Rows from block 9 of the image encoder, named by matrix and row number. Each number is 500 + 25 x the weight over the matrix's rms, rounded and kept within 0 to 999. All counts start at 0. Numbers have three digits each.
# convs0: reduce pointwise conv (encoder.blocks.9.convs.0.weight, 384x384x1x1, standardized in use), inputs 192-383
convs0.217:478478516494570501552459502506499482484501496481521498509522465487508493524484478498481488529546472494471523521489498533524480515469495488463470500532522551497533448503483510526530492495508453451512452549472494466461492527493461498526554511505479471477510513518516496484458535531483481499519518530527497499489532514480513511495478504466572490495459506498498520506495488467468475501477451470515482503519500484486503506483544528503475493501495471527500494473516535516509491500495485473485492496501456487518510521511517508516482518542512501537479536507488456521474485485482536472
convs0.218:433514487446482510486492458471508513498520466506528481504481468516494540544492468468497523466508524522471481538539470489512489541506531505543477500512518518506538493507517506454460516498518496484550494446476519450509558537500474495482493518443533532492486499486511552493541518527488448517479473536489519488481455538463514536502471509509510475506526477520498526436455516507499485487490516517522535465528487530523535520502538523489502514553471517511531490501540504538430506505512494505512487521467443519485492528523477465460524532506491507465493547506476478480475499524489512459
convs0.219:516522460522487523497493511515544447534492529477527496543506494460475454481536476541476513497479472515496484545463488504445447537504519498504455476471515476525469499478483473481489520513492467457484511524523446505479526524474510482498526504511464493495438511502494538521488486498498567478454517512492498528562502540492495563536523572446515454505466478494509494499518501528484524498441497505567514501501516513495483488523475534473538501517509482469510493528462445486477526504498519529512506524510439472489462535481492515506497525523486463506477537500497478508453462484514516453
convs0.220:475497504467473484472504449508537479452444507536523509500461475456570456462490566521469495498549497534495536546464489499530521509491482501493513527492472545511524488505475459471506501469473515531471520432502498510546502495479494494483448517483498524526468497496470520497534516504487477548487548522458492528467486522468497486505488517517504494545458485511518517503461506513512474528521476543502478512469476467533518451480518470538542520507501519497486518506457508522476477477502490496514515579476476466494469527526491518537442462499488523488483498498485507477523508448523530529
convs0.221:482474502515497487524498511493513461492487504509502489472504503486501482526480477468506491509537503477503470473526470540513490501500529479474534435496539515515516483532475505501529504532544509519499504488551501515452516501497481490495497515505506514514519493511536517498526492511527511489524459498519482498470515474507490500491529484532492515480513478479467497468489495472489496493470470515510479458516521464494533513521510505474527501498483483483574470517520490516523561479497464518476506469480491565506491490479477514532507488522510523484470504511500467527510498504521513478
convs0.222:502488519475456540500505486486470473489478464508474473497472533531525524514509478502462493525520544522479546502472484482475473511492502476511509513553506511471469532468451470459579477494505495520485510510474504490474516507486447511505484509486518570465511444475441491498494534510468493503454476527488511486472533518495483508492466499486483560512496529507507485503497481461460542482511449464466496510520500518474500470476535500516506517485478497487517553524514501487473499508480518455514476504497553488457462506473521453498469528524489540513517580511476504504478487518489530502
convs0.223:485512557475480550512522493441494523452458490523507511494484515486480488545533545514488476486489511514481545506468555484518476506495501494507500546523485480471458528553533538466526508469480494514493472565478522490473483475480476443494518559525500519489519496474494503510463513501510491550475471515465497495462494493511513514535511479500490531498476497468470521495471507491492506442494461535474472498505492513513476529520516480502542509503533473490535487497438476517494518522510482514488503462499525492476484526520493476489469525507495492510494503519532521489467511514472530482
convs0.224:513517507496464469500521489479521519520506495488516504513474439435485517475444513501486499508467475480494497477482496491483473478498473520514522526468481496462509527475519472512492530514498534527475495510496486525541477536514499502529479508526509522494451473505502488550535513509470533501555519494471434503491470514469483493484487505535494514445495462504503547489502513558457480500505484497499524531481463541507490482522508472525477521496474517510523503486549498539433480527509478500498468530478490519495540496487505507504514493489480480537464533481498524485489513484493510504
convs0.225:515494506535512485506476508490523516453505500493478524472444535530497507535503540509502462487514452528466488517514529511489514495524494496517514496475499503542503480475465502529563480485453500513538506458473467483484512454498492511477498480511472492501490515456475488494520475512517510509535500472519482526471474496496505548524468502477485502510471472545471507449505484487508481479500493505479477503535479504499484543491493512491526518477495471468499511506539482568484507473518514551503473498509488500489525534517547500548490489523525463503519499479501473518499538502489533481
convs0.226:477471509463532507505466479513557492514468481458557492503513496402475510531529485497459495457474490490462496523557476473482507486517455477504497507489518511535486391519482501551516502540536486499489513506468496510473493498496521516483499493504519533514497566508508479544512520534492560502495551512533504522478489515509486489484512515467475513489452493485498498522504485465457521514539532586485485523473524512504513490502545494498517519478523515492490475528500484482525510517517459489479479500533453473500481508472497498506490488495524474513501512493468499542491441501529514469
convs0.227:468541511461499493509520545527466508541497495503483468488542496498520494541531549462513526504479503554508535503472472531492486433494456520528499502491524536491495490487525508492479522518443514496509504521502520469522506516475518516504509546557511530480503472485523507511491476492494522492479531470482439498517497462483486436483529521509471514505467482518522497476552457502499543504576533468539499458522492488477492498480490477522485515514508507546400460520457470506437593515515493475512508495553469467517493502526501500526495497486496508467501538513509525507522507516489493512
convs0.228:541473482526494478531485514489580508512490502473489495469479517430485514508485488503483506483472493462557509519523488491488470508488491469460488503515480490479495513513491479499469503458480464479484524521507482493500482507550469484481507521504496500537523467476461515510501476532517525466479527505510473535547438529541511527483517559496510512462469502498514472506494490528480541454484459495477514497510519502518496463502474466508472523540474518488552496513463488487496484503526565517513481497466502521488518519492488456516500513527497482538488435453460505493529516464498546485
convs0.229:501513539503473519504512514479512483461478454444480508494486505482485499508536521501492512467487539512487525490487501500495502488533493513485529534494549535475511517530555490488488512507494492513444501554451504433519519501469464497505485475508520519488490471466512492499516461504489479506527475481495479441505495469488520510480431465488457482478519488487508503484495488473457530523527494509517494471456504422514531503493490473506492513460498508476456511492515515446519448463494519491462511506480516503513505498520518504496506490535494498506520527511504474492493466499532528454
convs0.230:501520520491464522467518519460481487531505478487519467463517503473509509496477552488489490528485527468537445539472495455471487507511486519499502531514487557489493477495498523495478565449513504542555467512486509507550493475490495511521481541494500488488506478510502490480471470509462503495486488466467506441503522483536498503507463490504539482516485503513515515504505506457553502520502520469447497478485496479509521485499505480488485485519499472492523556463484479525524476469567505543486482479445506490479496508490513510467463474517467482526496515556499519501492495480444495504
convs0.231:481502484526495499503493515475481561484477498475501505469509509487509499523522481520520527458495472507497512492470477530496455495517513479525482532510492550519523506490506521504476503481512530435487494483536483544516493503514489499479559521517500473528510486500476491529473508539480515498460481517490533456533526510526505523486516510496495518538504488523471502530529506484495493470495527507520517542471492455520486484451522521511517494503491504535501475522447507492482474490507466497523556507499507460508525511486514498502528473491484482479486492477482506468515478501510476503
convs0.232:531507492545514489516479472496514452454525482506495474522535489517521549490559544489520533537484458484480514483481503516491504491501574512490526473451455473556517494454510540492465514528476515496513458510481478487511489471519508511493545475512523484518527468522505475520500494487493521511526512483553524481527459504467494583492524472522557520508544458495506493493530509561508525522460479495534491522510488514516545535480484505498491474523511439470487481510516488503487520463505492489485501517534530503482489492486512506487559490523490458491483507503453506480478512512501565480
convs0.233:554479506492464520522470522484525525472518482480496472475489458512471485480497495471497525495544510509537541535489529527533489479519489489494549483517508505499481504507515529517514521524490557508468464497530525535494520499481489484529476543506484521491498465469517479478507485513551501497550477478485488511518489527519535566476525505520467557494466488454491470484491532525504490478430516487513478465510541445501472508506474506525499515469451520488542462486502472476483543529515477515480509442476532473532485501509508498512544507465479489546435491523524498528515474473475466498
convs0.234:504466491501471490533484480567480519523476517507487468504481497487480468471529529467524485503504475477506493509479515497486530499485489509464459475490500466516456501477481480527492519503524516520497516488527461535540453514529481508495515489488488511493495507471485524500506523503453545485473495520492551501501487499524482484531504470448520521523462519525521479539534509503493525490500493514514508518492485494488537513510533512489538538523497505505510525494508566522526501526495486475512462475479468525467505472522483536499540515509502495498486469464505526485517480503523497434
convs0.235:498526484524519465494514498560503536468474498544467504518471515545508459508502488502508518514551529495493522516469455491522506481486532514544433532473500527471460480505489511478512507484525475535527460507494496537507521464498524483473484460501507505485473514520494511495525505470513488502510469494479508496488498520470478540508530479481491496465458472505521505485498487503446513480472472499492529489503486490560515478520522514486515487500503493511533516500517459510462502508552473540494532516515448498510503491504519490453534524454506495512497501548533508480488476508539497523
convs0.236:521484462480503488463481501478479502515512489542482498485490483452529538548523533518525478548447528526519504477493515463461483493514546541518474467533516464489533554506527462521488516473537442497555494536497515498504503488505505507516534474473537504499497477486479493504512511492484486476536523499488553500512567481514426527504503435480559496489525513534530460522470491426512517478557537520489513547528480529508441572512472484491508445510502505490512482465457597490465475466554488503466456481494490484494498518479470534501474491491500519546568491470533480514466497471507559501
convs0.237:488469518511498489518513476504481530501493498483492501488501482512474525463494529513478515519491448513505472487538493490510459537491483504522479501554561503519505512524526505515510485537516500541483507491524495494517516501474489488531518506463511544497543492448495503482509507468505481547521505492519525471499511492503492514504507535506519502507532487497508511521482514483487510482551489492490484467503492492464533550552529500486478468489529556514517517493472483481506504503499524498538530499517486506520509491485479560487505463508490487473473505525520474538486481473546465476
convs0.238:511492505493471479481517503523510516520457493509465498512450515511515533502533487495492514531488513497472482536465564473519532511569511513501499500494461526443482506499498486483518504499501473486492505442507501477553532521496516529526527493494501492513509496492530476522524513488465502535511528458490542475490527519467531519530500496483491512579442550507517519531457467490492493465486496505485514498488457473491481483485528481509468466498503512470501514515478497487425467481517469511483460490464513485478526503546447515459509465448533532517491507495476478523512508492491515479
convs0.239:497461492485508506499465513461444479538468479508497526530527498471502494531457520485495462450570510540491504495476507490524468490495468485454497524525466504496472505479477479503519484487508474472509490481510512499522457492545520498516496501512562544500485489492501478500477477543501521518482523461468511448533471507505519498520476502495505516512474512486503498541507472499517457503506504532519474539502492520486494522504492517477495496495537528509533491514534513500494492507518513488489509565450511466522531520512493520489508458496465501477466486511478494494502512526512546467
convs0.240:503506497466493468496491485477473510504484500516482511503505448501483492490511483511472510493499534505499524484539518484527484486474504516500483469485535527484459504489520506499509512498514500524510493505512532467491468538511516504500447536506499507495485486491523497469519483493536506492485500464498486477519466516462511528523516498490478513534461483478509521482499498476473521523496489512497491526539523545542500506524492489488463517507517526517520507491468531546456527516506506487478505511451484508512515495535488525481465490461505531481497445487490505465500551472492509464
convs0.241:496459483503543512516511478506512481509484502460502470538496513512449481506497440470511460571513485531467464464479495547511473474507492482440503504501478486516486533488491491525480490481518490497521510532501456552491484529530504498500499465512488517473482481490535519462497521523494445483510509529522489506526472473514473495546506501494471531522474529475518462565538471483524475488461496494497501522487505522543451529499502508501479441490482504486479535452477492528491526533530505492442519541472488542456516495511506514513502511503509496480493494502544526515508472522519478451
convs0.242:543499501496500522517486487504531463514503498468470481476478464500477511533503514489512502497548530469469554491506425497498536461513479514543497480543504513477489480490488483480490486500485533510510511521493525503512547531521509467489481487500480509496485511493516466507445417505505455521476492520457464447517474493525480526477485512523502456455486471502518543494536524460466509519492526481485496503480476490517508484499476506492494571508479446494508503476504462478473513508459503509505485496475512473483494551481513492474541521516474492515489510518491529519490494466451488531
convs0.243:508504507481528518508512517487497505400500466495518467482487525533474505502501453527463464469566453560465526519490497563491512495500493502486496472515497506492487467467537470517504509503435503502491517542550506526515530504528516460492457530455509506518488495531499485473479489503480554468512495473519452488524495495495479445497492533498469512456449502464529462504497483531471480529490489526468547455513524499546461496477492529481496548487510501495514494479496461502565494482485499489503483481551477494467538528527520466528522464482494505521458517452504539496516549490487486487
convs0.244:455530531512513508506491490521479483488465492502515471492519512548548499503503493500507493523510505508499472484543481498537494517498482471497512468515492523474523481503519518504531498471504471468502509513492537501484498496557488508521479487549537523504507532524497490448533515525488539491539491473510500431545514487515538469462485456499505457511491495474480462521491502510489508497482505496532486507504535505538496474489491526484532534533519494503491497488486513476499545505536457496529523532484511566470504542467523508516476477508500513468509473486516481473496487500514509504
convs0.245:475500458486495563508512485514445518504433481540492513491485499529482499466503530490522486526457516539498469450512447466532489505479509473487492482484451468536501481417475521506511481523521515488506483485507515492502456494488489488482527497494516475503481499498466471512460490542475504469483513512488494556508538529475549495509480482438472471470494494506447501533470528497524515522506453483522492544525492549564455486519497482485477499500519527483449556515452548528528505489516507517497508539459502525530474492568484469511559503497510492493478514499472479497520521544535486502
convs0.246:468499497540499436519476492497509505479502496534493471494487481495465512547538513538512489511510515510459500501524497569516475507490467491472536502517524487497522483508513534521535520497502525471499490484527544501506523504464480522495512486485515530482562505496504466523513488495514519509512448489480496470516510482490508543505493459487494543527510474504491484531463506510510478497501487494455494478484498459540510530507507505479449505566526477484509540490507513531495531487548446515516461503459511463482501461511505524523515465522528524495500518484533476486491476451464468448
convs0.247:559505518486552498482495476504493494510493513524519519493504474523495486498514506487458484544540500478496537469503512540472511522501502507483517545546518531486489532481503534503521533487509538491490516487502497475517468522501535513475499543531505464503480544528539497521485502514547487590533476469481489444514522513465472495484494483517499489528520503516488483480544505467495488510507490514470536458519492492502518506502520481532465492463538505500499501512488510511497563540452529504456505475464546498511476489509482571492478501519498532493518489498487518515486493482486512524
convs0.248:501482483507489482500465545518492458504465488515515484538480480499544476527477456494458480494526477512472468490489525486523499483509505489523481499515511480522482487464474502505542509528477480482532483507506492499526504536542525478483496504485519485497517496488515480505511484465515478494507517482500469519479479508507521529499514500490477504484497483544484475491492527516475523525543496535488520476489487505501480484479478499519460514492471469508489496521512489524490514491468500490493502485483478520498518566513459503539492500514496518500527541522515485495495476494521474510
convs0.249:551456505484482518510509489446464472536489522524511450472440529515483488526493518547540467497507510519513509537512462484553510470525486529506499498501472514489486483522475501477501500526489486481472484494452536475503492546542506495515517477498508508527498517467549487495539518556489501457487518502499498491521522476473481481515483508527484504473509520524491558485523504514498474470489508494496526536504533494508502471519499478503522507514532509470513537523445484505497493492492485491498523531484521542515545467495493540498521508496479529505496503487479507478520511518505482489
convs0.250:511512465498497466491513489482524461481548494548476474516511495501502525526464503544465461503515496477495492564495524488478487478543509503508450544535459493477496476514454477521475514499485494502457441485525530496510481539492484555507502490504494532521497448485488503486509525496509515472463482497532502456492489494476497465454483500498542524490513491486501516434521492506509514529481513471504530532514507518530519499512430489492506491498507477512503510481500507524521491514482520486511497497490541489484515494499527511483529462499497489500552499490485491471482486477532519489
convs0.251:463525473480510493511532494506491498486509497470498446511517513487500492480503515509491484505526490492470490497531498521506505517490526491527493488492502458437488506480450542526525496464541501523497498466495512516485527524499478517553498485467529479522524524517465470500496451461498491513496470500503486511510516515547434529509517479489496515498509518471497532524496497445458544538492479479500491515420455496500512474465478486492520565488508507521539485524440464490480486455486494505496471505488435531518519495474521502505501502504442481475496530494480495494506506510519505504
convs0.252:510554475515484457536543488483521470479496523538538504538504471510520479471487510488453498484512506482467532448490506488539508498509517512533524513514508498540511538474465492526491515528494479500531489491471495440495501529523510507504509496514504538511538529554506481578486510511470513473503465503493528517476528474497456496499544467495528488508507504512557496538504522502564490534502526481494472504511504464494497477512485499558478477532493517523486522472497494468529486472549495441486512495529518518510566501505507529502488526494466524481501537511519490532526522515493501509
convs0.253:542479513492537521540545462499464495480482470524499487517479513472490506498486495519453495563574555507571501451516529503502520435483494518493559540522517530504478502507470505514499484506545503492483531421500528471522494509491481507444462525536532522503474475504511502508479490473514508532517466533478522543527517461461489525516516525506452527611454482480547486463509499488492486498503505527499478510512534455498497487487447527488447507508532463513472471490484488525549492456488502457524526491465509506510457472489518472498456508524527502504568449506500550484493513472517517548
convs0.254:519463477494488491501501512508540539518447546566523475462493450542525501494531474536440506439510576481498514497460438537498475509491477514533533482523529554454501543522503519507495518514533492519521504517516452465474532518522526512498513485509495448496511497498486527516461499501518531514482462487471537488505528492494490519510505483461521496525490497484463478462512495504493475456535551484521491517501466533459519534489499474491484463518538482498461517507515471493547494453542542504497497523471467507504445526534551530507559477495465512495539501507509516463528496481544498504
convs0.255:466515520440527525520492535491486523514487490490476488495481499479481462488488513525515498480526489495502458532544510483468523516515500526542517545482469491483519517523457478511511477505503525484482467482517479542464545546477533437491488464453500511529522485466533507519464442481498468474466486566551473548512500479521498487510536518525465495429468432457540504472503456515501457510482479464521466509492529507480505491481484512484518448469451535494508507513515549494472499496502513508516498535474513522487497522497472458511528532490480483516508495484511525509517529538475498505
convs0.256:522534477544493483495509524546490560479499532491490509492508497495458485553498517537526521539500514461497505495502463526513476513491507516500496490469502536531525515498493501485515498501494476481463496527502503470471500488504516495471513509527489512524519495521495503519504469520490537492520478509493519484534467513477508541510496472491497499473487513494475460494529492463536499494490497523472462506498510475546510500470526516526512498538517491522499484512502484493490508503493518507523521456488556488531525512504483505510485467524526494488497475503494488481475520523545496479
convs0.257:455467512493499488482507519535518490510469496485514475496506493528543487507512535503517492472489512490502479525500472443482482484481512505496485451483537511508497468489485504478498505463556471519551510524475505534454517518521527505464535481452458493497514487491453506516505496486449506523450508469526506565520473499500553536479537500497492470559520469490497509483524515516508517502482453474505467490519505539509515493500513522523496507508472490486536485501505507518495479497508469509491470498481491509457514511525486489509447462483515472493491518480501496488515499529494488489
convs0.258:512504486517502557505499507501517505455498527489498539492514472528496506489472491480487500475529510474507544498515478524518471495514518509477507521470514537510508479510525505511532483487517497506465470526482504519531516480520501482497507488522525473513516463552482513491498509531495530500515475546462511483527509511535530501500515491519487519574545497514517487453518493475540504499494521510526466505478508537542491508529485510504483505469558485516493497487500513500499503493463477513431500502477508507509502509459507488522511491479467488495476470503482512529497521504540470475
convs0.259:516539493510514510485476511486486485499523501502474499554504482518462464504524471530494523476497492475486497547505511471532495466520518505504509520528510515530543480502508528520478515505478500492472507467491492542470501482507490516518531541519499494513505506495510449501490519507491532524530514491500510494483455520495520500498490479475476480478473489472445479528488524499483501527480516496478501487531498525512532515463523481518489539515556513468516533490499498525511497516514479506498503470490489495502531527522499508476494472495506525461484507517520515467462478554493544510
convs0.260:511489473507519518478462490497473493531478531486490472549505446535454507500493504524483496494512506476520525501505497480473504506499488544510502443487511472462501522529488521503491513500526511509490520520550495473513514507528524465479491504489537393491480477526527483477506495493529516503510477482470519467520515493526534481510488510508513493492484493509527482506489491479487510527503473486486514480554517490501520494480498510525519492543527519523502494517470524484506540528534478498479530503501478489474478517498493548511487512495485562499511493474469485504493499482476512502
convs0.261:464501473444471533517475520474488504486516507559453520517461513479449515499534508489470504527528519490506518494501488486470497508518464469500487482495518500517479499505531524463473535500506509533537523501518480488416481474509540488501479516459488484522484495496511468538570459509555501513481503482502517508532497496500556450457559461524482484508491467524515467494477507517524478498509509456519517532525479446507501555538493502522495557534417506510511447521518473499503507500522475483520510516451524465483475538542501489542512486498477502522496536458469504481516524497520504506
convs0.262:514499530493456497522492527502476489463501477490486474551499471467478501510508444516479483517506523457558505485487489451483489496497489501525464476539578483502502482522588506474486492498455500507456460502547481504486497530504492483507568480493604485463520498487508496505499464458509503467505481466501506500467502542492449495457493478488473504486507490489495545473451578492470502507517491478512509494499499451485503470495511464477445510459511489487496498525479472477470492484507459512463515456539485508439482498495479493530484449511503479489503520505460482516488498495519518518
convs0.263:524484529497490510509489497496502525529475494467503477524514501486508500517495508533510563568497489487512488457452549539486476509519517444480521516482504505549455510555479470504521505510521528475511502499516491577502520499479526496485534516542459533505525502474505515494455484500478509512513470465508492495558479521505521504491487532497477485495475502513516524515505526532483512502448519499516493495470506498501482462496512464503499448514497496530521539512506495516463520492546476555474530510486486535479508486507501517508476497525513559494516498512531540522489484530497497512
convs0.264:536534544479499486486502480542513526509493447497524468418489501473477487558477488569506511533554470470501482530529486508463509473488474505457505549498531512532503528475450498499532472503466492469475502528478504542519521486489458511477468519513501502498501495496525497531508451516517491523525483451433495521469473531454465513532481515533567536480446494483511503487529490521473543508500509554538516511490498540500516480501509451529487462457480515507530538533523496493512504469499516490499496462469481513500524516438477486459482448486526525496477451468463542505499503487495537500
convs0.265:498564499509499475527497526496450478522517518564511519514462510521516461507498520512533513485528544454515514495482541534499519510523488497501459518504500510461537496489468497492473522521543492493507502498540484465505486509458491496523509483493535532495503503507550495487489477531469532452469498496507482487536486507469488499514469508547502469499496501463485515507511515514532538521497504501503507454467472496496532506492478475488476500520512535497470508494474512482497511460487503497498485496528497492502518484533484506485504468533484554478524524466502522497540499478494463551
convs0.266:549481516489470492489489506491493490508428505529549507495474491515477462500524481510500489523501484501545457501493517506523521525511480463543505487506522453494508485501570489495477522500517489539526488469474490545499519473495523498478457496507541421547465507538565506513583491496490542511503436462507513473480509487491540506443564481567527523454538463506481488458504458495471541516469519515513511472473498493499490503481508518496518519491531498477490504519493489503543510494514480489472478494518508483484479523451498491529458458524480501481467485576527470488518525506539496469
convs0.267:460525486459485538503498482484518485504491510493500515505508488465492503458512508519488534540465504502498498519532454495467509495530483494511527543483520502497501479499479474490499492504515480486505484523489505527494492523531561483460495489500494476487552484533470501504518540513487500535474539489450491507511521511498512532489511539480509519506493493519485512513479486491507491464476481488484511477509500501505476462516487508514527482529473509531535491489494523526458527506494516472526502488466578528523554509472483471463553528474523457486486478498490475508505485516490500547
convs0.268:482515531481518509492524528509533514508481483541499503461481517484498519498487522504490479498498526461492485522486513479494537558487533518488513532483527451529542488499501501541534551521517447500496499449480499493514487508480545493502470524482499497470519490460494513491493472492513538532481501477482492503513481496488508505545448480517548478529475471512548488474527485492535507491526492532488525503474495445521447465521474485458462469507536498503478479505516505506464531455473515503501483504444518528499474531481517517522467459489522491465505507529485482473504492504497480517
convs0.269:484523505458493515508521489493536485476490479499534482485512502508497501476500520532535485491541519501484465532476500487489534466509481488491487505517481529511516544511502489492516508530517461495477481473492514482537500483532488521507514464473475562485506461508500460489506545496500504504490513502497510490517487509509487523553535520526499525483502512485492491536485516480499504505480515497516506497543491573502487454476501556502508491515501526474521557479532474520533529506473477538453442494546484495479477551492488501493474495487515486464448530533474555484517495499464509464
convs0.270:493519479517473508483487497536535491567530454496488508507503510516465513519488458506494508549512475492535432487473449550470477534504481482514545496471483476509489524504462481440471513491527510477509510500482515560434505485481487457489528520479496467485488470496466492527471506554491478505464504513491481469547455505575485517539520486469486521490523502488527482496492481504470484468506460486497494495531555483516491496502478502510565449563452475556487509452463531549490467526479551540473495538526505499520472519476540510485547516488540505471502495483539511497502499551466492523
convs0.271:519514506521506503487489485498476512517477541503518481504488489482513513541505499506505495508501494501485522472458558503492466462483515479538474502529527529523485503498507474517497473479498506494466511476516506533517493496501486484505507479478491524476495476487440536533464481527521502464515518467508509450546464509549467522501472495576516518491501507513500526511466494507488532528498476536497479484473474540495463476481501508477503474538570547470478511516484499501494510497484502527465510493498513490477490469525522482493435526501465547511468507516509544502502474502466505480
convs0.272:512493454490499473467498502522510472498516499499497499500487558507471494492502526528527484532555508474518597504484495492500482498549513521472490446502527516493472482509533502477493480565495499472486456509513487546535544504495463454487540487495524461512496535536461455561464469469558483475496471542521556509476526545503535509483526558493508483520519506473467481464480537504537504497492539495482533478516509515514503515493514550524515497549475498515473494533507461505458501483507480483498533470481496548548448500494511469512471522514488506526505455465512563518486519536519496445
convs0.273:482478513539471504488524493504498481458475488494485504523526476499505507510505487501493468517502459466514497441524465469525490522545483502550556522503496517491555540509534472501507505499494529483493472520538497408506494478507544475457507476486511560508500486492505457490487510463472490510500465502498576479469577489532449494495459454529587496526455473473546487508475504497497487496544495494516491511532469498486491532491507503502524539509525478475506495471514545518478460502515532494476545508503492477538486532492488506531569520516492482509487537502534510498480510491518530538
convs0.274:495515536496535516511510495486520503517488516499483482503501471500524493459490521499488490520467548481514513507476439471522467523507520496509527466497497530546512497464482495461490508471507481510485494514507485479474475515486497440520516511467472496537484479488486510504531509461484527478496461483500528523518499504511492509500542514522486484501498492461538508513486421481515505490509475505498492508522518537523494527490502480517512510505496520498501501505482496492483492461545462507532537486476545511533521548493556465542515501502492499473520514505457468495553481481526523498
convs0.275:465501492461507516517532547499508511462505473488476532497485503490491498485528499505497489495504485468511508493540514509465510524521507516504533511516484494529487448508478468504536518485523495440487489540481482473505515522474534488502503501490515500496543473494459496558513488487481487501491504503453508476484504499500510518505487501506483509470507485525462507480481494480494506473440519499522482481453492552506506503482512499522489466529495490499558496492487503514479471544482510539523517493481577492545511539463477492491537562513538492531500496497506504482479521530509528530
convs0.276:502521490503491508506466469544533498493496480550529450557459530491472469495506520483465557552517505492476513463520453493494529517534505520508493475491469490476497488462490515524503525495500478514554500493505493489533503527471486506528447474463530483475504486487485456544517498492500502503531466479452475502475488481520499493464487508490503503470524517541499500470517485514522530507507499522503509516531531477482519532476482518474537455473548516497483517485481506550462513487499476508508486498453459527500464537511514478489520553501522502498477512485481528506501508510482503523
convs0.277:471484520468467524523494470510491481502495475487522513500495507504559504510525478468503497557493519467500500466517535445559496495515495471528531517522500494470452522517506498526497454528477501487492511538531504484480474523488531501510452518456534563493496496455472482478475460537459516516524488523513518451489491483540519494525479514489483507504541497451477505508473505523489519516503438467489491493521483479501501475529444457553478516480504500499518482509473532509532513484537523499531516474517492500538500488570465463502500494493538494527515488493517466450520497462549504465
convs0.278:519499474464483463503518485448520450457506505500493477516503467516474452470513508529518520514486534468543522469475501509459544493463511514550493427518490479527500537517483545503482552536519518499452525497493474476522490527552489473488522470525527494509528502494536545523533505529510502488517501497524600486541450520489539511504517508509475503518524529470456518449495497534504499516485496477466520512510528520501510465481518501470499532505527509475500519513468476531568516468521509534541500457473517478505527482513504475493483475522510528488527538486468523500496533492502506486
convs0.279:489536504495515481498544506544498504506507477499503478469491493509442482518526468488502479502485488480489454525499486467492498512483557513506559494506498480475516493496494489498495511498523502474564533540490492496535506506520532519518524504485566474482512506521487540522527498541510504507465468479512487498513495497501522493456524467493503466479519479491510434535516479505482527487503500484516519511506491534468527512522457505514490537479496507462470534517470484490522490529517498485449538464546494468506501483506492522524513536481474499513507457485498477486467529529521535487
convs0.280:465471509512483469503490490527465498502519546476515526484514469525518493520486483500502520555514485479495529462518457501503553532510496471525541544512512515499525503506502491502496516517507486487497490510491517443511489483497516525466515517534498534498530499505499490476552468493493514504510488531504549489490573513515484490494495461470557509560466517485520505476507515484480483453476512494497485479499470464481471499494500482510464521515477481474527474496494552516512492505516508508502538491520509522557498477489520489493522493531480466522514496532514507523503511494511487521
convs0.281:502483520519486509450525527539509495557508478485505508495493473480491515472465525464459503512511533500503530516496470462519532524499487479464551435508494495497534501475509482513507503491500493492479520496451522479494468500497528502502521491476488515540515456509509531482501517496485478503517493548517520511485439476483517486498466499532459486499526487491525496511563506517511489518480495465523493493499501448518502526475517497461521492508499498490515490490462497508488485523526498477480516528536513504506524491506481485511500485483480492502511537536486494537524489494515484526
convs0.282:457496531474503540520498490508463527513488520511464483505509496494511493479475500475509479522514484499466508515535483486477472516495482508540495489530514468484466507512462502469533488515547513505487496550516509502486506512505487490507488475495472533493492506484471479500490483498542497491525507448500530499539517485515490505488534515490503496481473533545550526518510520497500493525487479506498544482478511517470501492473508482490491492536511482481517489520515489505492490506516498509472558485486448504489500469514527523501505526530521510502478510506546508491468491492513544510
convs0.283:512489465515467490521497544484534477430486492509522509541516488527542515513521470472491496474529510493495517540507475500491494494504489460491510454470509491498479496524537529506477483497530515485502491529506523488516502535473486521533514483444500522525483525487531487500517491526509471517508487495525493484479508488506482480499490472506493511499494468502504510455526525478480501528478484531464479498493491452478515504459482508479479530469512518529539503510454472511502504514528509489478477541506486500517452500489521494493480453503480511464505557474500482530507498499491493516
convs0.284:529488508445467513476535479527493485541466499525506509502488501494481473489496486478521464502526470498500470473507444506477506491490459483505467462481489480506530514512492532484520510500525525497477467518484499551514481494553536533474530474521537522517516545506502495479547500545531486520553455464506522496493474505481463498475459506510543475448487526521527446493536508505484508494501478508496495514518507489494519419502506510462503471505499495554539501485518507490493457493466500501501502504504508482504504519536466473479477499489517524506527500534449526502508521487460482520
convs0.285:478481509509481485537507558491431490536463494543533473453470484498496512491497497523445493524517499481493495515525496520490501487532508461510495459487495516485548486489490470475506525506450504510493515528503549534457496525464508508489486494474494505483490456472475499509479476489551500467520528486488523519511526514501529489513508511482480474490505496493476494502526508477475497488492449535507535504495468492445520525503482487524499529559518503459503491515473509508510494490536472494463557479455520511488453488508482476513519491518492553468490475511500488463466497512476516498
convs0.286:500481523488506473504501540509504516506465498481515479528500485507465486486527397517527458544506518477481555501488485491523531502513487509503474500461485479504477455494492489459487516498515509462453470531492515498500475508494501501495484511490512531539562485466515447537493516480541530525481446511488494461441475484460495505505485482514469520488547477497537532463502505495483494525484500492516500516472468500519529478501515522445488483486499520494510512535482527488517485483481498512489490511525506438468425507479497482526494487470479534518465534494509487504497523404496517521
convs0.287:495491502533473471497485479487488477496510503470517470475505488489510485506504481518503520541528508464509475472550501512517510501541494476494469528521539495525515466495468506490507492509469517508495497509520537475498502495503496484507457501516487499488516469507504497458517522479534494472517470483506500526500462501547470504505501500481558503498492483476508488440532494496495501497489499494508494512481464450531529478481477463470498548468497527496529528529513494515505522518451488508506515505514486511473516523464517489501517496471490490497523520476497480483504490515499485506
convs0.288:514497515542495457502472508457463492482472471460466514526543520504478466468514493502539493498529495508506516556489530500491450499497501498485510500475480468470522575505502511456530470465492502497491469534462514511525530499509543492476512463450494459541521539482525468502498537546533488481488474492522509495495497492506528497493504539484526478490472447539535516486492521474563523461477451505502462490498495539497496526505524551505488496500524482507494489497507470491471501472478512505501520468473539567511539505543482529532493489503505511500495485540518503487511510528536494419